{
  "model": "class-conditioned image flow-matching model",
  "dataset": "pixel-art sprites of 400 made-up characters on tiled backdrops",
  "train_examples": 395000,
  "image_size": 32,
  "horizontal_flip": false,
  "conditioning": "class",
  "arch": "dit",
  "objective": "flow_matching",
  "cond_dim": 256,
  "targets": ["sprite"],
  "num_classes": 400,
  "cond_dropout": 0.1,
  "logit_normal_time": false,
  "norm": "rmsnorm",
  "activation": "squared_relu",
  "mlp_ratio": 3,
  "head_dim": 48,
  "fused_qkv": false,
  "qk_norm": false,
  "inner_norm": false,
  "moe": "top_k",
  "num_experts": 32,
  "moe_every": 2,
  "expert_mlp_ratio": 0.5,
  "experts_per_token": 2,
  "shared_expert": false,
  "patch_size": [4, 4],
  "layers": 6,
  "width": 384,
  "positions": "learned",
  "optimizer": "muon",
  "muon_scale": "spectral",
  "lr": 0.016,
  "momentum": 0.95,
  "nesterov": true,
  "orthogonalizer": "newton_schulz_5",
  "adamw_lr_other_params": 0.0016,
  "gradient_noise": 0.3,
  "steps": 5600,
  "batch_size": 512,
  "epochs": 7.3,
  "lr_schedule": "cosine",
  "final_lr_fraction": 0.01,
  "warmup_steps": 280,
  "weight_decay": 0.02,
  "adamw_weight_decay_other_params": 0.01
}
Rows from expert 30 of block 3, named by matrix and row number. Rows with one number belong to one neuron. Each number is 128 + 24 x the weight over its row's rms, rounded and kept within 0 to 255. All counts start at 0. Numbers have three digits each. After the name is the row's rms in percent of the matrix's.
# up: expert up (model.blocks.3.mlp.up, 32x192x384), inputs 256-383
# down: expert down (model.blocks.3.mlp.down, 32x384x192, transposed), outputs 256-383
up.127 094:139145091142118137086111093126076130153106117161091156131125145141160145103135128148157170151138118117127110147146130113150124111105145136145155076110122127159107107143126149116127139172134113116136148119127143130093117123138142053131135219108196105128125157154127129115120152123127125145081108079141124173165127185140091117108129125123134143145112147118164125128131144115118133088086
up.128 097:127146096160140201103099162103142119172142114162139145126120095126099159121143103150129089169123141084099115114147130139157105161140130144149122135149109119128142089147117138114127139139112105140136185159096134148125109157172102118168120088119119134120121140102130149120166167130120144126127100155137119077117111131169142123082132098164133088136135136144136120132090139103134103127081
up.129 098:105120199120158140082129149156140153100138135167103108129130134096107132115118130107113132136132091157124103138121125113106113135097101172137159128123156128097139117069129148142149106177148116099115105163129126111138150132108117140094140166124137155120149147121133151109145106159086089159134126111134090118143148114106135126166125134177099118147117162162117051120120118166125152132164
up.130 099:116149111158094165145137138113133117149149127136160141147109064138100119125113128094145137079170130090098086096142133103120141095146139120094140187172115125161155153087097138135079152113103117144123151126087091160138163112109110108112143134144086137110109159130123108142134132110145129109119108094122128150140112087125159183108093137117100164137098111123106151100129157119112111135108
up.131 104:141122144135103162136128105107085133098158126113149163102089128190108140144109164124102086154107103125126120144142139133091120147096138119116135122144151161115137132135114160164127094124134141102077117095159090078083182085123101107095131080099095125126167138098106176183085129125135118088114087123122152115133163104143147128152152116166138085161122130103132140126136113130152134116103
up.132 099:087094104142122117107122087130149163150117126113147159112136114106115106111127135089121107152109126151137141105123097119145091128110117126126139088112110126130112144174164133103129155143130164102055148129111152121121119093134168139113074111153146158181112128141088096116149146119142076163129100155135122150123099123103139177106128136091143138168111128129133163153135108119171111150176
up.133 101:077086141125111132143143136132164121133132155155141165149112149139111147099135146116170156117168143068167098109123077099121124166107110150189109122146130125101176109097091171150161139081131163108132103122140134074107155150173152167107105144129128156129111095136108148118117173165123099126114117144144088130099110154097135147098169133121129126132139133115186146149159069145115150109134
up.134 098:119098126137151094117105148095146141148129115118099148159119123114126136152129121173127144128130117139154156140104110163117103094137143114149167079139102123160119083107131138135129131128112126153151142126137101109138107128118138115140124111085170118127088131121142129109134141108151119126163146140099099106149125128119127135093146106087140132099109161108118180118136120077112108109145
up.135 097:127125148124149130091123126137150125152143126139146166105146075113131117092123147153125140121153091111150050127191151127113109144139108108108075097102114092190114128111156121137111153159125129104103143138094138125120106122102139144131108090132149101129110139141097115109123112140097099120066103138142079118099119105155082137120112167120117169141145122130133113082140110153106173087106
up.136 100:166114096082079155119162164150158124106130144138143163147143097144115134131153105129159124136077143121106123086145069146181156093117134118124138138140136107140108148128118141115107076100153104102136152086089130142156100169092134129100153106089106128151100155100091119132165159136124107137110119127099107109114123117112100113138078159159164131146093118133148111133112116103135128149128
up.137 101:116165097165113101148161112167153157123124159157120125129151173125074147121130094110123136130144117106137153113103120117172152099165134136104114155119145120114159118154143110122131123104190125097099134069107141183106134132161144113098099110124119119123137142159097149129107157144100113132157147123173173079138144134133123148083103155115096130105129132172124114103114131140117130115151
up.138 096:151097117131104154143151128147150144106141147189131118131129120123121104115108174128135111138119137129140153145160095121143160132133122125119064102119144105140168098127085135151160152145151125139142121126160137136138194155086122126193155115118157116124095100111130146133120095152135127164126131111125124157159133117106165105145125145106123110078141133152134157125109131134099179105183
up.139 099:121134137124159117164130119153122144155118174111106108144144150154095141095149145095131086162169120138110096175154141174136105157137105101149152146130135147119124129129134159157111144142090127084173125121111125088130079161157144125122162087105156167126097140163073130084136120133112130117166101113135129092152171097109088123104099108085153099140091122132118157146121106132139132119106
up.140 099:134113132153148132131111093132183118123106156081122133123137090072156121153126108160148154113137119121139110133106131109091152118145101112092107168140122090097171089147113123180119134092127106095122143153126109103130076125114121091124102167136126117186145159112119109133131110096088148174145102134164141122089108094154129127110104128156131135161133142126162177101105139151153168135162
up.141 103:147122120140152150149116097105135159150161143114151134155112106147144078097108123151110136099128156142081143083127142118167125085130100159138127093174128072107099101159152079149140114116115128137114161132145157138164138134123127096129102124114129149111121121135131117098108167121121165137145139135158107128133118120137115114099114134122103130111095106124139085169106071097095126170105
up.142 094:134152121136117165136169103125129132137099144112122142106158138148177110119153108172119158128136145149124110140145133105127167142120158118135144117116108090135145101151126130129141154120140141123110125127116133124105114205130128112100117127144139154100174136116119098133115150107094131129130100161109122125102129111074142137090173123103138128130159125113118109124141120085181117129116
up.143 096:117111148136111110144159120102089127147166145137160188134129112124157137082151162116121124124151167079130138103117138133114128161168082150139129157161110142144114146110129115133133134104087091115117146134107172123128162137149098151178068096133153124118121102102097151168139147137143155122124130142137167114109160111151148109140125130128154144148105148182112153137129126143099109154153
up.144 097:154133164090135165164104105151094134143067154116176141127144149114137155148110111138174117078114124154137156175178118171114132106082134136097131099124119127133107117138162072108135057108139126109119143139074138123146118140118128143146088149104116121118137127124131124140147117136133130114128170106125124092165152146146134143088119106128118122113131090122131071076140148143085105115138
up.145 099:113142101098101103135178124120131128112120100100160156114153132108094099163143125108133153107170113114092129145144149122132188170118115115153156104102132097144152141152142118080080148104128114136150123135134077147174102097105150141108109154112109156160108124138103144129089103139153122147109120113136087102134187163110165120161134149104145171120166135128117131143134142116113092142159
up.146 099:064116120129061131121158132124142127141134135102096112161143146152114120098160087196120087099119103063092079126064076129105157121156107121114141085102116133121129113105169143099141131184104127139109126123122125142115144125140135144165082129121155122156097115152161126138107130141115127147115114108097121172127096128133115119122091129133144153115164149128145135091095118135095147129152
up.147 098:144154129128099111114147129100087133103097145128119149098103148122088115099123127130150089096184121082105153074142157165143089101135136100145150129159141106088080123088177137146127118127105128104130131139109103109117055123120116130125139155155144132150141124121107082129137125115135085133099171147105150144109117111132107115092165070143102114176156169117148134170115067139104115107113
up.148 104:178147114102140134149134101160096179110074117156147129111171116108107119142119148141138110094137106089124122147144146156146159135152120095133099135133144150096127143069134169099076113116126137130132112066113133117160120089139156121114170141137129128100151098162104121102126117086164116163191127088133158142130098151107145164126137135114106112130154129160060127145105113160125123135088
up.149 101:106068123145108138119145156161149144152125153114103128166092118147099138118082175154150127105128157102124140134137156132125081090113113135108078131137098128122166117128170108143070136120172173132132138097089126091090110098133130141116160077125142168117155104140150129140148114133104087159131095201166128127144170146186122110124126131150139121158133105121215117136130094090100136127115
up.150 105:130154110122145100122167146117122137153168105121096071128100135126116115147140095198117105146133133127099110145076142095148169153123117145115158166135144140090160110135108105120128142105116103111104094101116078158121100125122130139130139089145111114128129139164154169126125077144139128173118158135152121112091112103143105117189122132136123130157112117121148126143105135166095085128088
up.151 097:146107117085123106158122130109106117090109126139101129125141108161174104115117112143133124133169143147101155164143126123129142130122127140091143125117127168119122093138167191115104110152084123102163113139104155136108148136061102135110152094134172164105130120137100143151131130127131108099135133096155139107145149146127141131133168108154099134168132173093104083132108090109156186175133
up.152 099:178137118128115099111126117134128122174100113117135131111116119110139135136153108175116131134132109156164114170114090110145130134108165096177134099101152083175135131137109135127115121154066129126131168135150143156110131125105155145142098135121110108154164136120146139112111088165150137158127087145162156106138144130114161123137112141180113112134160172115091101137107136111155165115089
up.153 103:107131154118121085115124129097083108137128148097123116139100155187141141148108125100137120137169112094152132109117152111154141099144097091118090156166112124166179171123131080091140101091096078135110164107126122090130146116163148109154133128131098157139159119168112164120137151096139121172136157123100105117158145158130110103133132148138161155117109130141113120154135095129139104101159
up.154 103:187094117153152139135117148098103123110133154114094144119117112110129148155110133155122152167129048107111116133122127104140119145152129133140129092142126129133149165167129087124087114121127098129132140120140123113123169129118125126137117107085144124108121129133131125101105120134134155131107147153104146140112120141141119118117116114119160127102127138128144112086138146124137127120119
up.155 109:109137158145099168175094129123102126106177113131121137163113139167115107179155150121121133094133145117165129148177120079123137136127110132115116082121146156142116124148113146110135117119111077102104125124090129107179147136128120105167174094159068100111147191098151147089120178134133131094167121151127104149158076137081143171128130133106134162131153081174147125134146150132123135128133
up.156 109:142106139149109125113153148179144155145097143113126115179123148168159090100160091137144062099116106133140110093116118164185154122150103111137118124115168158065100068124080141091088128161137142127105159119103159111118110112160108114143098119146118126123115122174139122138159158129155121137136112172136123119151154109142115128114186163138109115139139134098137121139113151125122120101111
up.157 102:136126138122149088163146104170161090129103146134134102118127142129085105135152086129147143180100119133131131123175125099132110178101194097157141155151157091134137114135105142095156152137142131102133129130148165150132112136143128139160110170163131108101109094098129124131133111130151155148135144111149153140124130147126110099117091135126135143101149114136165123127112130146146122145130
up.158 101:144131115164125093169101140154119091149146152133125152109146129134142153099117116105158130115105163093107132145102107125108159101174140142147142107152137112110072145118132119136096109175114113130091145166114105138109127134104199140109127112089087128117095137083132140117140141133116117136126118107172133143127119169171100111121090131175158155166138105149150143147133118102157144137150
up.159 100:119128122145156154097195121121104142098159142100121139138088129081126128141128127106077146143126108142085124141131148164098156141101137104127116150094124152150168128129117160126165097103139168114144124119088129111150063096115118120127091123125138143107167134102130104132161129089160147162172126132135106126161132105147108120150117107126155096151127115136115111146117110098116157117152
up.160 099:097126148146135118160168093121171095150122120091126140150146128102159098146146150110166108135152152120097128141164131091145117139104117168140104085123133120089143120121124108145142125125141108130125113117046094134072147142100105110129121128093125117144105124098098120143165162136149121100153138103144115124130110120111140150118099163146159124142130113102133194089147121119102121151120
up.161 103:067149112143153113139122161149094105141136130123156124132163111143181142157150118119145130116130109119141164122084151147112137163092137148127139110122129109163157142144117113145141101112127106139122096118132106131124173155141084097102140145140097133128121124144109158136139164113127099134124143126101112128149107108188117141112157124104149108111127133112108135141126097138079133133167
up.162 094:116132167145105117099114079135151162098134110144131107104138141130121104083117117135118102128141162100108084119129149129126099104078109129123148126109084154168126142124149155138111080137085152103132103099110144137088128087118124145126126141100145143093134145124110123136166163140151131160091114131106152123113112128114126125132122151146163142163147112121098148089168147136140110110102
up.163 105:128081137137141155123101127145133096140066101106141207150138112125111125118132103125123132167100130144162161131113141119105123179169155129150106180149126116109147131126113132102161103134143095173097146150175140098108091118151148097103123143158130142099137111120185091141123126071142090069106109114108143149158122108111132150137164165109127089158079161189137141092149141110143133093122
up.164 107:120108104144126133178125137155142176115117115132171164149110103169128133082138124112105115119120117142094141137131172136130071155148140152143128102120106141107107173132065119118150113148106105119151066135155096134105166136109175136102087130139114105136147115131125132134123171116064170161090134135150163115125127116157085146160114141152161102167175110089134144142100119125109138111125
up.165 102:082154113141113120124127154132133145145122120159126102126122148130141116130153124148131099179134130124075126131163106140116154115126127116078156126101147145156114055136167130163167156104192164108089137098145086092114114094183097110094151142136122149120128077155145149117132143121136134127108150152140109133109115145098148107144148109158144119151153114109130121148128130147104133112153
up.166 096:145120167110164122114102152152131117153126125107150099157133104154137104119125153115076094172150129119148141130141134140138136131160178116090118066139143164129130088156109099130147098162162106167168133134129130121169127111105141133140123134167082128135123135133101109145084155139133092130126140116117143109117124108133077134104124127121122147099107109115152114190150126163111134138134
up.167 097:155103110147127141118187134136118149105136124116170149149138133142132137176157145132118119109127127148156117135152156172201127113133136129113145095158130119105129101136093114103109092105094097178161131112148111123151083115155149120122135120111113111123089103116104110139112127129092116095180105165141088149134120115108162113132148095122151125112083128094101098152117120154152112123113
up.168 103:131145127114139132157116139120141119133148125126169149128133148125166182117116059133110169165117103119126106145144168136112106125135116121051127137108109116113112107149194109138090167127140167119142150119117150112154104128153144125136146127130119117200105143129104135147101107112128155174122194141110075147173059107142130141161115127118105134112121133097149130095125135148098138121090
up.169 092:190169109102109118147177120149135102126087159133174184155122122129118127127171160100120098107122184102096116149160089161120171129151129140092093105095119120110135116178145116121084120112143164134125107118118118154129122147118124130091117091114106176136119154153115109081117080123114098115142123116156126124129119143126117132140104100106101143127154115133086130145164139134150111123133
up.170 095:112141145156168131112128135163086153139111107173168112144153114158148074151092109104138120123078140074123124078125110163166131156100114127133106100137118123126160088134113130118145140129125141177141152130103077130117146170140094158131125137139183100109126121152124100156146150127151105128154113155131116130126138119157097130118127126131156086117151140141141115122118140101138144105109
up.171 094:115137148076162140155089127154128102115121127153134113128101138163146095102111149153145099133073108100129153091100145134143136108097153095149151138144070115166124114111102089067091097139121160105101100138088145137150135151112104132142175108126121143140105120103109132081116115111130171109126126137135162102117174120186077120078143105094133123113101154129163124122165140139163076170112
up.172 104:123148135074130125127123118102154119167168142160095118157132129132157179133125132155136134125154145138139143147144100078119197148112146127148103174102131088164132158109157140157084154144154125122112162158142141113152180125117124132103123152143150082132136146136155127172081139118107093121142088148148132121125203113128110099131101156122125114103118150110134131103148073098127117161129
up.173 102:129127139120139120100143101128116160097087139163105152091105106129178136096133176127153148107142108136184145155151166179102179139109157081147144126129159136087116132138122146121118144172126131131139164133136138129133139102133144119137133109131099116123124128124166135161072135135092129103131076121146117132170172131130167079133146136137150165111142093135145112153116109106087080111085
up.174 105:098133110123111184168131121099126109146160131149109166127122086150182125103119175120157154116147103128137167099139123123139139127092109103078133161128166157114133192115131156100091126177103156126122131126174145133117112129117124122104167129169128117104122150098104157169141143127155121139160123148118110128095103139101153094138116114164093131156112103128135114095114188184088105084166
up.175 103:098130137063107120130127126130111124136109122136106129150135122112081132173109123195118088093117153137120126133150123134124148184107161095169121179144121123091127150137118166139125134158149135153106114155110121139161104105159125124112194118137109143135088115131145151129121139147095123150143134139164126189112118159150146134129158142090127130097146134114143162109133116168087095096125
up.176 104:120129107105135131146116102155140141111146165070144177086135149112112106093124145114150108142124142141123151107123132137081130073135140118124151114139110057115101125104068148153138088141121094124141121116113130131079139123141154116073107155122087106131157127145150097134110103119144118073151136134097193117140138105132152110130104120130141121122096128130092100142106130151138127111149
up.177 095:186120118136096119154093116148102130137127157161113116118156106121169141128129115129127096171137090119102096144074126132099105102171119106121094115119111160125095125107109125143153092139123160140175138140090170115167126140110084157138153140138105152124131109121128105110090118118124129097130118093146058124109071097141138163115182123161135118135084102127156130135113134105131124144101
down.127 102:108133146084155152107111115175102160128108145131093165095081146175152139135125165147121085120172087091137103142089136132144110117166136106152110107133143165172096103100104163103138122114111126114105113122132144167055141126108157134141125144098100149112144141114133145101115127101121155136137113141108143149123128111087118120164108133114130181145102120137130103151136158110139133122146
down.128 099:147168084132152136134141133134091115122129159076128150157151108114144105122122143141119125097122115170159173168128138096115146123130132136097098133149096138124185097141162107145098112143118094170136145156115133167101114156116172121178132105143171099128166126137116134122167117147098142082143108118103135143138163159171153153112117152138144127126151138067114137184123077131139165125152
down.129 099:106098122132107132105185070128181094121142143114138177114123091117121074136124135132128166164118159149122186133129148116104089088131110134122118168114130119167125114149113136087111139148116158136175150142093133173123133112123176158101139186161149141106174146169129148105133134107114174133132131138164137163161132126130114133094172157090138096118113112120120149094150134135109122117066
down.130 097:095140116138126106175131094135087161121168151104133129123138117123137161136147159168115131147141138139096080153077113142127127054123101163106109160147122104163127141110118128124135147143140115161088109121099117086149129112102162168109134097165126122088126134191125104106120105140125134122108135120183165105107113121134129102131134092182172148113151131118121109161138136141103120075134
down.131 100:111115139149142139138114116144138130138113143115150141132137138146134159121126143076115128089103146140144116156161132106119135128089171116125117123149151135148141133107073105090123181081128072136114110118129162148102145077102134117087108099136105120128107108117104133134107145109161070127091152126129126132149139134114123143168120107137126122128137142108102129121130131135139167156137
down.132 103:117101146132100120130149118150125116113156145136119117152111138125126170093176117112127136145126094145164168154177138146132151084162164121104141123124119130108159122194111190136125142142088118102140122113102142140134093149149112106159144170129113135128114123108109115125102159130168120136147117124098119125121113059170121146105092103097134132105142159147121119133145193165166087105113
down.133 099:163089114153121106140119146102110111130184110165147045109132148133153135137133091138115119127100122127152130154126116115110156131082130097117117082115110105141170119133129117138116120052152085106135129144141106132175129111106132123153095112083142163149178092100124177107099152142139151135111101142131121126092117105172108132109075145081135114105133147131167103124098134123167118106126
down.134 101:133140174176131153165125136137128159085169103068122157154170152145172131133103100151127097174182149093130128124163096115140142102157150157162157113156112105141164085126136148143145161078117104125169111120094179130124105118138076131129122173192174117144136143138139107126124129128108105089134130142158118134143136149146096103139130116132125136133135131105162124124141111113131125156144
down.135 100:136149135137102120128153126104110120131150154125103162146136136143141136108099110112130106100138128122111125128146160119128122163115140118119165142116055126141144137147119106149096133123107122123139134150126153147128154094167150120113153109145172098094134150123142124152127180132106185090111142169085114126143123121145153132149141168092122148130114096123134179166104073145148133150157
down.136 099:143150140125103142162117112141157161130126178154147126153126125131134195144154108111112067081113134110083145110068148134126145135121063171126132153138099142133151142131101110123151128144122175139147128165111129123175120105144125131137090166149150163128147119085118077114180139129135149143137138125138152151121135085122110103136091120137100147120148143137087151141122145117101150149128
down.137 101:129134105150123111143135159114126120142098107106086121081115134143167107124138102123145151165142187106130134148098102106181133110155173117120129160136133138103094132134085184140112151143075117090117105124143106098126138103097183124137094125103134109151135118091088120111109137137103162142114081145153116106143145127105145127110096137111173120156125153129093131156124128122119152159141
down.138 099:162147140168127101083091071143148118179114109093141126111114123084084112062124150137124099138117080119122151126123116129142110072115114068138188117137120129136134173144129142133110157137135110128148125126106113100150130165168117108127184141124102125108139113107107112186096125103108162117105111178135160146105146128134126137200088125151152110132168145115151129121160115116141138115148
down.139 100:154114131180113151158118150094131176134094116160109101099092174124134126124148142159150148126118124151088116163106118135109155148117151111135156120120100128128108113114165108140131113145144125107089139099098137158137139118193090121128107106125133140094124153145137108103145123132169120145136144119123112062135168091092145160094105107131117069107082145134140109150166164129145138136138
down.140 099:146106128085126110146108132131129102079099083149153128150138124091166113133128131111100111082144106127122101109110154115100100126183131114129087139143151125064092096097115171127106123114150145132108135091062165145113152177092124095150150118164090131142126121103143147124111123149093098125122103105123089130138179074131085097094125135150130140132115131124111123130113139119142085122152
down.141 104:145161139134136113143112115128110137125135098166091129100082126113089125158140103118107115115146108172174149122086125096145144140137136119107172145159132182105160079101110165139153153159123129122148104138116095154118112133110175143121123135152141121139087107140117088193109201141123155137161139131096081126122147076154133123139113137093126082133131123118089135123104112131103122121132
down.142 099:121145114126133125127169082123138118153110120135120141109139128132137110130146145090127100142130144095158156134095138130090103123167089119100139127114099121095146163124099123141173138160189144129159106115161140167123155153125130113146147154185124144145070140115164109137112127130167132125134122153137131104190126154112133140104163148157130116114125134135100156161113117131155121125135
down.143 104:089115150134109165113086133133156120145136123131163136166135151128147137165107135110116128114109138141110140144078126161150091121128097127150158119145108140162129106134127147123136156160128161157065108104137125146130106117128130141097091148102136128098116139143144109140149108142117137168090106140145134142104100128173158104129106133106116131117103116148138142108119152148167127093130
down.144 100:118124107125084134123168137140153142130097141097126151125124098163131090135123150089160091130107171116060078093136126104135138094119117123130106114143118133161169075103121089123104150120166088148155136148156129170100143103179114131148139105115141163117138134119126115161129124115144146135131167093142090114128123168118121111134117147117114115153090125160117088132108132150131146107117
down.145 100:149134130142148154114122119161137150135136092128114126132117143120139132157145106118125131103120171127153136144141116084106118146119100135127102134158128129168141131123105137109120150180144163124115135137123160111142153099146115115145146112155117143099139088140106122116152099145101182105100166104190110132152077122114120152134117139129111132145142120104124170114135133168113092090086
down.146 093:118111092123151141143074105101132124118143148083118085093093174142127133143188147086141125077113128127101089143184098103122142100141130097146127110136099138095134147163116137137115129117110124173131130150120105121097097117087103142133151168087139109124134135101133124120109125084181135132094130126104157159099129110136111101122128161105131172108131138145121158143134111159145129134111
down.147 098:116110118113131131122153113131108163149117095129098107147114109144123138133115089108092135103164148113175130149144101117125108155161152149117120118122142124125117114112112176112161136113119121122114137091131126166163081135132155142094144139128105074124163116138191093088123118122160161152112149107139142164098123162132112144147118148140138144134182095164152106140084145121141062123104
down.148 100:110136154132075153083132128163112094133114156110118145103193128114133148105128121124152144126184069114149122113127082152126103132122105158131154118080158118159130139132120125097084106141109147110113141104117095145142110153144142098095129103140074122133109133153143109115164134140127111097104125136139161134146121117139142102115133119136117111168126115094104108098123129134121149099118
down.149 111:133126142120153142098089170130119144162104154089113058145122102128118139145133093132149102151131134171124139106148128136082164135144111135127130098091171152097164108143169095083150144133156180155142115121114155147108141152147167155086147110135127135147165153081109128105166116117110120165158070126114121099105151130131155129147135107141106122120129143139130124119116159117126118151106
down.150 097:128140147159114135148083119141134107161160141120089130106129183107131135058155123105137082152139145129107165152148137142144115122165130151118075124161129103131161131100127153128098097113144162111153134123148112085118136091119127135130151119125127144138102082127163086096146153140161152131108155152123157086122145168147110110086157157168082119098119142105132171111115125163129119121124
down.151 100:137109121133154109123139126118178138089099111112104150111135151144133129132111106136102108130136181151187113123136074079138145076095136145121142099122139146124136110111159087125090088138117109124156163136165120107149109135117131153147130157110099121118128182147135158151154103140130133131107110105075130151132138142085123164131099132152134104175121132112129128154096179156140121113155
down.152 105:150114144114107120166160110085166116100111098121136120134129134140124087113108139146170141148163148110097129132129095101165062150149115129061116152147109127126109135110136130130153067158149065100172161170118169121095103167136141130127077076143133153107152075117112174162149138181112145122154148123142108121098144101144122125136097140160130104152134123135111124126097098117139112150132
down.153 101:126152120157148101161092089133137164170132120098128144147173117142130148163132139158126115158141147082133149117142169136122129099132112112127160144120113118149138113173187123128114106120111124128123134120130114146121144131151075137114106125172140160126128134117151071137117130125115088091149165083165111129110107155120137147136156128143158098139154129134152136129085096151157142111148
down.154 096:132145070130152123112135144115129140132118161136144096126120118111163099138082109117073102142129140130122155178107135147128125132136141146133125062129138154156095136139155156162137141143094145160086094134116137121112107124141149137136130158120130171131119081156121094095110126141139089108105068141121159129135127120140137115103194116144131137157152138150117120109136093147153147096108
down.155 101:125108096099149193131139126135114103148091109132144161124132106142134141123103133172125156149096107115122117150100137108131151148116141133137118124153137138157137112109123132128135139128135079177146153123159128095142152107134078143138151170102172133111117156128122068138195135145149090156153134108105153144178126131150142154133111113134155172117113120139130116150178137183150137103102
down.156 101:124165094110065138137130107134144115118138114104148133092114151117136096100078124134121087118115159111133104141119142104154082089169156165096148115115139143191118129141086140139143133161127157097099103167123116115124132153122173085126139101079167127111107142150157164077109174136162130098174105166125110073109126136149097112105129108113162176141161139156099108133168163119133123113110
down.157 094:165130109157168120153123148159106173129096109148152128138135108122101140143120112132149137152123119174118096076126122113140122126165150126123113137157175094156139151096167131132080157103142117125129132126150157136102070093109150129101099137150157067103178128154153135128123157129159102145065144161095123138167134146098133157116126133152136137099110122132151141135197184122134080118142
down.158 102:099131145089094104131176152133132125153159134121092118162145108147099104127169100072137167118144113136087121122121120136117133122116138132117182154130142132136135201158112105158145100090149145094142098114159130079134131138156165143125150141123097102160131102076154136106132140151097106115142125069149156126080126139089131158117099155106149133136139114149183160121131102161151093082144
down.159 101:112104134169144113110122073157162176142141147141142084142095113141095130108130146114105140167092142120133148129139099141076136104109149180133110100065146100098165159155146129142165124111121129134177117140150117149095151151167152141172119136134150125098110132144120148137118112096125156107139166140114140161119137143127128141116133117117104140116101135086123100105087073110123156150125
down.160 096:113118145125129144122099126113134124097132126128122123143138130120144116124135126091134099115123089131106131133127138119102121146119129134093124081175135140101083117141100138143149067088134130118141082128103099159123095106146143123144133148099092134110127160156106139144120150173055111125148075138124132050158146129135131171130109145120137095115189153074115126135089169112161104136120
down.161 100:118117129142130119153144165118138143162173121103154151079154148109089165121140095124115142095090134114143142151165179117123111087143109141108127090074179156137144089150103111092155097146108173105154159136071156142099158144125148128146113146117112119135158130124128135080105151128147108142118126127134131151150129125133113086121118151151151109115115119152155151148151116111165122112186
down.162 100:084105109163122139128159120104120098084155128123134122138122115124106111157158117152136109082177138109159151106112100108119152136125099166080150106112117114141164103147154111157137118092102129176148138125101088126130149098127124115127102143094144131120130103157130079119143164150115120103148151123169147173136120165118127162137104166090115085134123149143115137108135153125151153158113
down.163 102:149150156090163162140164113132130129111155075111167110138087110136098114121113140143168131112126108138137116125105167128115111117112094166162104158122094123148119110151089142088112153105114151145125148152109144088101124129165168112096089134119119124146123149104148142147095086069145153133109121134143128074157130086131122099143127123173111122086134111116101136102177152131099144124143
down.164 099:132164133127132167162088099115145126100078108150123120105144089156134133149119171142165121110145104116146146146158107141173160097127144154119170117112123089161133111106130115134115156146129150137088171152163114151163116119143163157126126097127127143114115117166104134130159145127104133143062081094118107151146163171162139121098121148098094111177116100178113122132158070106166177156106
down.165 099:071117109087131146169135144079115111098109114162099110110126114106125182124103164134095132087141156095152143136138154132109182135182109154131108142131131120122115112136105138127117135121173142127143132147137139148143103186153131135156148097100119143139200130117129154161169155158141132158130138147134125100119124107151155129131097137101118102128087089127124158140128123163201168117139
down.166 100:129163139147083174105142150145172119130098170099144121122149138107096118115142131123158137126173150107139113109057118150202126106135130149108154128149171077110109162155138100137141127144118070125155109132133106109138127095093160130159170168111144162121120142103112143133088077086138117072153076119146125131114138122100124132134099131133142106064189128103154102092109111126151123118128
down.167 103:118097134091134103100149118129116091101141127122103092169151120130108116089122147112167166137092147103173081116113123114138195171128164096151112078168114169105146118101153120147115110113146149127132127125097143142093108147133124190171140093148116155103144133109100102097083143118130150132160124129122122119154145120146122156156091147128144157136113125097111111077098111085167172117148
down.168 103:116194101124122136119108160168085114120141099115124100129105121106122153123112157121116145129166142168136159175120142157116123141128144162119169126116121135154114120105105122114182166104110155140103099113097099136122121168112165130161110106127100166080178119139099103080136153167134078127132131096143137140131123104150160136131125127132139094103060145072109143143174114161123106133161
down.169 091:094106085142150151174172143151123110116127156107120099133144100101120134172118141135146155119092133126122102153158088153147079146158146091162123120126124121102108139188096100157134110146194139125113149152087132150146150124128102141134131092109103147135104099131106147114103098137112079137104139121145107108107109067128117133133109141129133131089114136102142136122178134103160183108090
down.170 098:139151070099111130143132083124114125097127112143159090159137118090188065139108157126130173113115134156120122114138145078111138118143085127158148107100083117116144124136086155167132142163126127131103118143153118128135150131142181170127119137106077133137124104149133140138118125115150081141174130150154080112121102113098148141158119116150164103099136100157172134142145120125092131156118
down.171 094:102094126148138119118099135169167114150138105122064126087098146135135099158091148109138117136140120092106159107120091104140087122128102108164136147131125120119088123140095151116105091130140108126094125156149171114114113121118137076130099159119128125119126143117159107106148112103108145132159119139125125143148116134151152118132072115177111144143112129123122070162162113133159109157160
down.172 099:115132104124134142148148140114096093174087103145144112157096103114143134124103095150161093116164156180104116085128156155079108130104174154138143116149089150141143130135117087131126114130173142122095152151121150125115108109139106120119144136139151153144148114120126112104136098122092095125136134149117124113122104122125136094098134079071110127083108097146136113134082138160128166092086
down.173 101:110128160142121137146113151123076135083111139092090090099142134143146162140086101110140151161148102137131161137167133116167112135144130143154146097213171103097148144152125101122096105153136153124119136152145127126146157129134104160137139125129163157142148150092165109131092150120094118126106117147117100148083117156089180126074130171115094127200155133142153151156158146115105120148106
down.174 101:153145132170113158119105162106114109120147114163131138133116104102139137137106099145108127140094148145118159098087141149156079173109145143154117115143108134155138113152131112150103142126100081139103125081115165116121102122142133120096134143110127116084091148106117119137128093107106152146124195134173120145097133100126122146157161109165134157104159108098113131160112121141113148142150
down.175 107:144135117155121113142153130155130161145091168201161122129136135110126159095126125163117151171096139154158148079119116129140145081154072109110117107125121103132121138111119149140110125143123149146081150130148121116133151126103111164144069108095155087098105113106160138157157126165113139086133123092124132098133116173128137118127146116136151161114112132123098115143112158195177159120133
down.176 105:116164073134118121118158104135116123093088102109155130172132133143121171130106168103098099126094161134119114112159149152155098150159087124104150116123152175184161145133164168145113105122154178151101121107126151110131167112102098126067122135152118135134148143132106128134092174147144143135153143086144115154136165133144143115151105162156101092104135121135112128112151144148149137145131
down.177 101:127151173149127153166140102133128140140118152139137154130147085097151141084136153135160142107133124152131097160151152121115118081123076167146093101145129141105156128134121109166146116136117125098118109097145099135144124142147119128151108155126101102150150138161119096136149110143095134157131143130106149159114129091093131136080141103107095123134126155107112077170128096154149114146134